config.toml
tokenizer = "char"
text_encoder_layers = 6
text_encoder_moe = "expert_choice"
Rows from block 2 of the audio encoder of a small contrastive audio-text model, named by matrix and row number. Rows with one number belong to one neuron. Each number is 128 + 32 x the weight over its row's rms, rounded and kept within 0 to 255. All counts start at 0. Numbers have three digits each.
After each neuron's rows are labels from the 100 clips, of 14848, where the neuron reaches its largest size: "peak on" is the class under the peak; "responds to" is what is common among them. Only what is clearly more common there than usual is listed. The data: telephone keypad tones over noise or synthetic speech. In brackets: how many of the 100.
# gate: MLP gate (encoder.blocks.2.mlp.gate.weight, 768x192), inputs 0-63
# fc1: MLP up (encoder.blocks.2.mlp.fc1.weight, 768x192), inputs 0-63
# fc2: MLP down (encoder.blocks.2.mlp.fc2.weight, 192x768, transposed), outputs 0-63

gate.260:158073221129128070131104142148071113147210149091093136102052092094153161102109205105054100082168095137080148126106099165144149102156155117107139116065161113168137132157112116102091152155072167
fc1.260:159136166150147065089079128128159145145125176115119147121108119123130118107124104099097109139089140107119164133163129149189061073111156106145074174099141124127165119152108134128111113121014108
fc2.260:119161186093124147117094096128147093137150153128107134186109112097204090157144168170115108130167180157095113120070138083102083114074093134106201114104148147146131167128116114126110076162123147
peak on: key "7" (71)
responds to: key "7" (100); pink noise (59); last key: 7 (29)

gate.747:132089152113133134094110112092090152119199101071079163134160118118157167128124150185137130196127148121153122164100116071141145103091111135159096136093119135092120179116139117148114145117111158
fc1.747:062128147182171122095104109174112159128130108156078115089078092152095093157109106138125096129086168109168047104127149123215092095162132116112081155145112147088177165106135128115114157128114137
fc2.747:108064142113129107205151117140142106126167070131129124143175131137084122055185157108118115147143113172112154147149162141136145137193162071159096118119069063116139152168162091103116151105102145
peak on: key "8" (79)
responds to: key "8" (100)

gate.409:116131164134138122110173144162120062120142144131104169158107110123140103135132119123118110122094076096088098065158195173199096146162121156145193072160174121130097126119137102143141111109166121
fc1.409:096162145166120099177108080115169091097146050164138063127145081138111135158138155115170085150058183130095148155173166159136112132147136099136156070110155074142142141080085162153147100116083122
fc2.409:102130123084148124138149085148154157120138106152166124125079167169155098160114147116126179079148173083102149158125080159119163109093167082128103102110130135149059119096089142146122173152068127
peak on: key "2" (97)
responds to: key "2" (100); last key: 2 (29)

gate.114:085139098106162104118194130192101105147076152163135197097104106139113079110107134141141159089131144062101048137151135161168098158134103137174122136160155176139186135133135129154156131072139115
fc1.114:067106131142127094192118091085140149168124145071170118108109127186125046093145112121142108097125147094109078084176128166096134125139173176176125114093160112107152156137104138072110066104182145
fc2.114:155110097122096162144161079132095136150075147131113100115140155154154121151100159126152105100150123145196126136152106153154176074123175129108141109110125116098080189128140084117158072159089117
peak on: key "1" (53)
responds to: key "1" (79); reverberation (55)

gate.69:135098136103165218102128146068120136131092164161155053174188119109118148119141117053146085161103165178115134140154171148107067089169125099114128144117143131129096207131104099116116198128135142
fc1.69:107135059129120052185149163097167065110100139113111079212165117081124184115136145120168115141139132134055166090198143136130098097114065146142147126113081125155134177103151121120118113168148134
fc2.69:138107143147103138084076098122151076167057142116130197122090130078141107143130090026125159094129109142089077099097057105169111083122126159101145098103180157154162119068146083099136121126095088
peak on: key "8" (63)
responds to: key "8" (100); pink noise (41); first key: 8 (27)

gate.157:148102069183103147087108103115072134059092145160127147067102152165145109098150147145151119160121104096163133144109138144096111170097082164074106179158126113167120141165135111109110187093062079
fc1.157:131105102134094130149168130170089091077116099165122121151137085174105153129124123166168143088106108114091123112092109214184151151111188132128094131076176135091159104136138136161142083196084105
fc2.157:119145146066144127108148176095142083159101135113157139202072090150098068134124180183182174159184188143140094126154143133111101151058118145156114137123088144046141145122146086100176101152114113
peak on: key "2" (80)
responds to: key "2" (100); quiet level (80); white noise (53); pink noise (39)

gate.563:209093154155080112070161185146078084177090109126153141157147075129125132110104153176129075178165107120070145109142128186134161111131152180158153160174099114098103162128171123131124115092086156
fc1.563:066120145092142157178103064072175162109133122092134144101101123136180136079123142104081164026076148092072133128121158119169101113139088119068135116114151131085138141166060133120094128156119128
fc2.563:107107145106212115126077129132153130116114153178081084164133174143119175109139140137110123077123079108129187165123138128098109090137148166118114078122054119113120078146123185136080083157089163
peak on: key "C" (91)
responds to: key "C" (100); quiet level (69); key "1" (59); last key: C (25)

gate.726:161128134134119130146047146124138167104139192089150125144144122178180024144092127071151170157157189138110121209133138134163106145094125159210176155093176125141119144169153130150081106096064105
fc1.726:120166109112091110127074081107092107094148179157096121126129116123098158088125177125105060099134158155119116132073113131101099113135164118105149102139104122077108103155086103069107110116076190
fc2.726:183190110058117107112065094096113180135102102139034127129145147120126077123098105138088144090176131127111072158114165135132110155058093144153132118104113149154129114133120111129129114139111133
peak on: key "7" (68)
responds to: key "7" (98); reverberation (56)

gate.700:116158151123102121082126127114140121168152094153143128135123077108161098117101079220093099095110187120116110152102119137047121171107156194158100134087089101122121137133130085096160207101112139
fc1.700:084147142104158164187081082110198149117100130113148097161103071075108136176081115160130191159107107199129193161158149119104132080133135120125113109127117161112152109085120160084098105128131103
fc2.700:123135096121194089095142128145200155152151144151092085116160155158174165129117173076104151092159110089127160145157129081111093090100137148101125051120090140110083107105101157130070118119073116
peak on: key "C" (69)
responds to: key "C" (99)

gate.200:105113164188160096125131193183119115161126149101189149145105123101131146099076133145099185143115094124082143136104144123115122112126126121163145121197160182089112080105103121167107058135158198
fc1.200:121192148130120126166111177119148109110141125069101160075123118126191161169104110171149136080136141110128159132148071142119149085134131106112061111200130071106056119124158136120209182065115064
fc2.200:115099082075108084071116135096138135121107113135164100139097147120145173172071107138076110130079139144151206081085121121123078062144074140170128154153162083141110126105128161126159151155123192
peak on: key "7" (98)
responds to: key "7" (100); first key: 7 (32)

gate.131:096098058100168163064070136142110106096157148115095104122179094082151141157143137143110156134142124147121152138138128149077099113148115145121152099130094153138124115088187120193111085145119199
fc1.131:048160140171128130126135130197091122145117172124124118139087073167144125096192086105054160162137107074133087129141166131137124144070114140102108132097118122058166086157185075166140089113126182
fc2.131:159142153085129144123077105166132107123091103140109093181067120076199101098180109133151093131133160094129154158097130144104084115098110172112079110076161094149134163106171115159156083158153150
peak on: key "2" (92)
responds to: key "2" (100); white noise (59); first key: 2 (26)

gate.27:153067144083054129157190095109171066146099168146096144157126041192119117122080137129099090170195078084101092147056156086105123118143161174136088126149096137092141159166121150119109122093094096
fc1.27:181136159141178081081093124123129086123136082120141160126159082152125059097155105174130077154132201110146097116131103175144126159110084152118174144154133123155121138149128094121104127127100152
fc2.27:091111111115096103160163157101076177118168129120132151059104085115093145152131071142138153173122143153148104134119162142126159130127088121145148126148213134140172181138147084115163112105140119
peak on: key "C" (79)
responds to: key "C" (88); pink noise (51); last key: C (26)

gate.569:092128060171189114096107157089116178112203194128141177095153177083178120090157164170154141185146102155058077181114135191101086116070121105110133090116139139053149133160145078147152132091146175
fc1.569:114096127147143170089096110120147175095111141103123119144146102122113107123148078108153121108144118140137163115170151152098119130130138088170135122066132108120027095151126118113136196192084155
fc2.569:099140115098106119117150119150133094120187167136233071109087132122096125183134187142124106103098148148110174138163114096223119157153158127159100108152141107138149081155055130108073195147164136
peak on: key "5" (56); key "#" (36)
responds to: key "5" (67); key "#" (62)

gate.233:124140165120196116132162126059134114143074168141139144102129068167128100108118091188120132142087113124100104121167068204141125061091184101068114125109145090110108143140127096151173138105098186
fc1.233:114099119101145130071137105116148145141105102142199152104115146105135220146089146117093107148172081142134135148161130148092073156193094151152098161099096162089128086141139096110100134124125052
fc2.233:134130131143085121156133104105143106110123161118183145146090125150139105126120135096095066055114180146128180074151081108176127113126149180099158202133096160118150168136151127179090109103137101
peak on: key "#" (46); key "7" (40)
responds to: key "7" (69); key "#" (59); white noise (38); last key: 7 (29)

gate.294:128101080134171129152185152146132108188121114153121110085153179154098190125089118144146195125173160107142064157134137123156155100114144105136108112180121197141125135126136114144112066071160163
fc1.294:148121116139081141150106065150114064124125184089162126174175123121126145117100146153097142129142156161117076187132156124104189083154133114147148162161146111172057102130133136121152087126133149
fc2.294:111138088122120072144166109170149142177134089053137064119088144054116093145157125129157155098103097129089145213118130090119135100125130132101084160168148072117173100158062110129093166111175129
peak on: key "#" (82)
responds to: key "#" (100); white noise (56); last key: # (32); first key: # (29)

gate.132:135090122124127202120124175113071137115175161108166129092141150082102109138147119157102123141177107104099121118144148115127145106137116145077128104104119127086131098168152081142086139115111128
fc1.132:175127113127149047131102140128122130064111167128078105116114197136077125144146179087178129073147103178151142164095146151128137133101161117105045147152127110119129107148065113142122095164137128
fc2.132:118140197136092184130082126158082144109152110131137102138158069120066098130111098188133122130090138098138178114139122115107174170157184105161160205109094169166114129107147167163135124152152091
peak on: key "5" (77)
responds to: key "5" (84); number of keys: 8 (28); number of keys: 9 (28)

gate.567:142109160082124082120113132131113085109163205142076097114091127139107090179146136177124123131097101125093085099160115164136168096131133149095158082202135179105134119148192158105130107110112157
fc1.567:062122144106096119137153157110062116099162098082127127122139144194119177138178137096141194172125089160174130132078129135128134136139127090152109163107157162113140146132109150147154164149155115
fc2.567:133193085083120107112125140148196111150143120082139153194160164111109116114101162136107101092119130159105146106121070116153210135133204175166133098126106132166113131194113179139126133140106110
peak on: key "2" (89)
responds to: key "2" (97)

gate.126:134110115121095122216150178191075120171119140135138138142150176132133145127122075165146139129102121108059156125185144131137117093133112189095094086157133091134167090125132140151140108178151166
fc1.126:142151113150172125116144102109124115101107122084146124103144082165095133161141116142172150118134091129050168152173118093169134126162098141174120135072148118133091130110126085067175212180189151
fc2.126:109162141117179158091110127100110101134151129128074134095149142118049158142115097166130149168144062101114124094100159123100112125186100162162177100131142132164128102159090112134125097175126099
peak on: key "1" (96)
responds to: key "1" (100)

gate.521:057105099153097127136111136100079142099128131136158156117175109052132166077150127167111149115196101098082121139140147171088046144155096121135178154100131163130152167153118132212139086137126131
fc1.521:097131117173129133126206100104095191116146118089163122133100101101109145176129161071097120095205135136110140113200138119156092116066121093086176107182074147100086152141133147143145132093067157
fc2.521:130131114169079116167157145149063139169184069134132055156097079142104147078115139161112100132151130139147107153153126064138148096163165132140149160175132143140043121070095200172145063101082119
peak on: key "C" (59)
responds to: key "C" (67)

gate.562:121115159134187138107103166035119171143190133133099131138122148102080165189128114120163097133130114129129163101104145118132110104105136088112142099159167112097086140101134040149119133089082125
fc1.562:101153115094170141128079123097124159125139169146071221050108154096135111037123065181155139143098110140123088148098111122165120168080141117123092077138152168139128101181132108119160061083165098
fc2.562:153153154123133150126134163103126086143131147141142112129123125158118125135117199173145165134175175087098206108110109162071066109123036089118105147111101065139122125106085041096126107181140142
peak on: key "C" (41); key "7" (38)
responds to: key "C" (68); key "7" (58)

gate.282:115087134118134126125125130177115117133095102166098104117133159105142123102161094108135142167169110140146129115126095122128119143173121136062123103134124134089157114091182096194111155141064137
fc1.282:043116086052140133095179156140133105197102102188116105148133122131145105083140110131126139126149145137170098130144113166113151129083147139107169131129124067110139080119180137176111112149137132
fc2.282:130082141114089169157097150143122106056066134127149138187068156108180126130189139150175100089139154134139152163157163166157143111120121141078078117150127105134161193077144084166157125119153185
peak on: key "2" (87)
responds to: key "2" (100); white noise (45); pink noise (42)

gate.137:131097140105139104150170146155153126116149187081143160148162126078172080131206133134118091075144097103082123176078175158121060107149144126112160112134137133139090120118141118152140159147132130
fc1.137:074176139105146104148133071110114107121139126183110129078173093128084137070099100128182094102185143149154103120120122172142147158143117164122069186168146128158100095153135152112153102113094054
fc2.137:091160107167151074161166158159113146152102097119116102148131142162143122112166149094145155133117128173168145128161121160122162090112076113139153093107060099136100129100112146136193083159136180
peak on: key "C" (46)
responds to: number of keys: 1 (77); key "C" (76); last key: C (65); first key: C (61)

gate.221:144133125139171068122133184179115098160060116173103111108118095123099116140157146161165143120215118106119185121171120176140123081145166137137093128030146079096089146185093112147138158141132145
fc1.221:094159086074132123050070196158079178149134176162091121116102131121110147074155140153169105123154128148132159137104137151102086161175102100196107140091123098104105136096141051090078164111144117
fc2.221:142119155170096101147151101136073092126136141149134207167126147134099100117131148098120115128090163134170167110137101111141176112169071180140112146157091138115170129143139133137105102105168133
peak on: key "8" (82)
responds to: key "8" (87)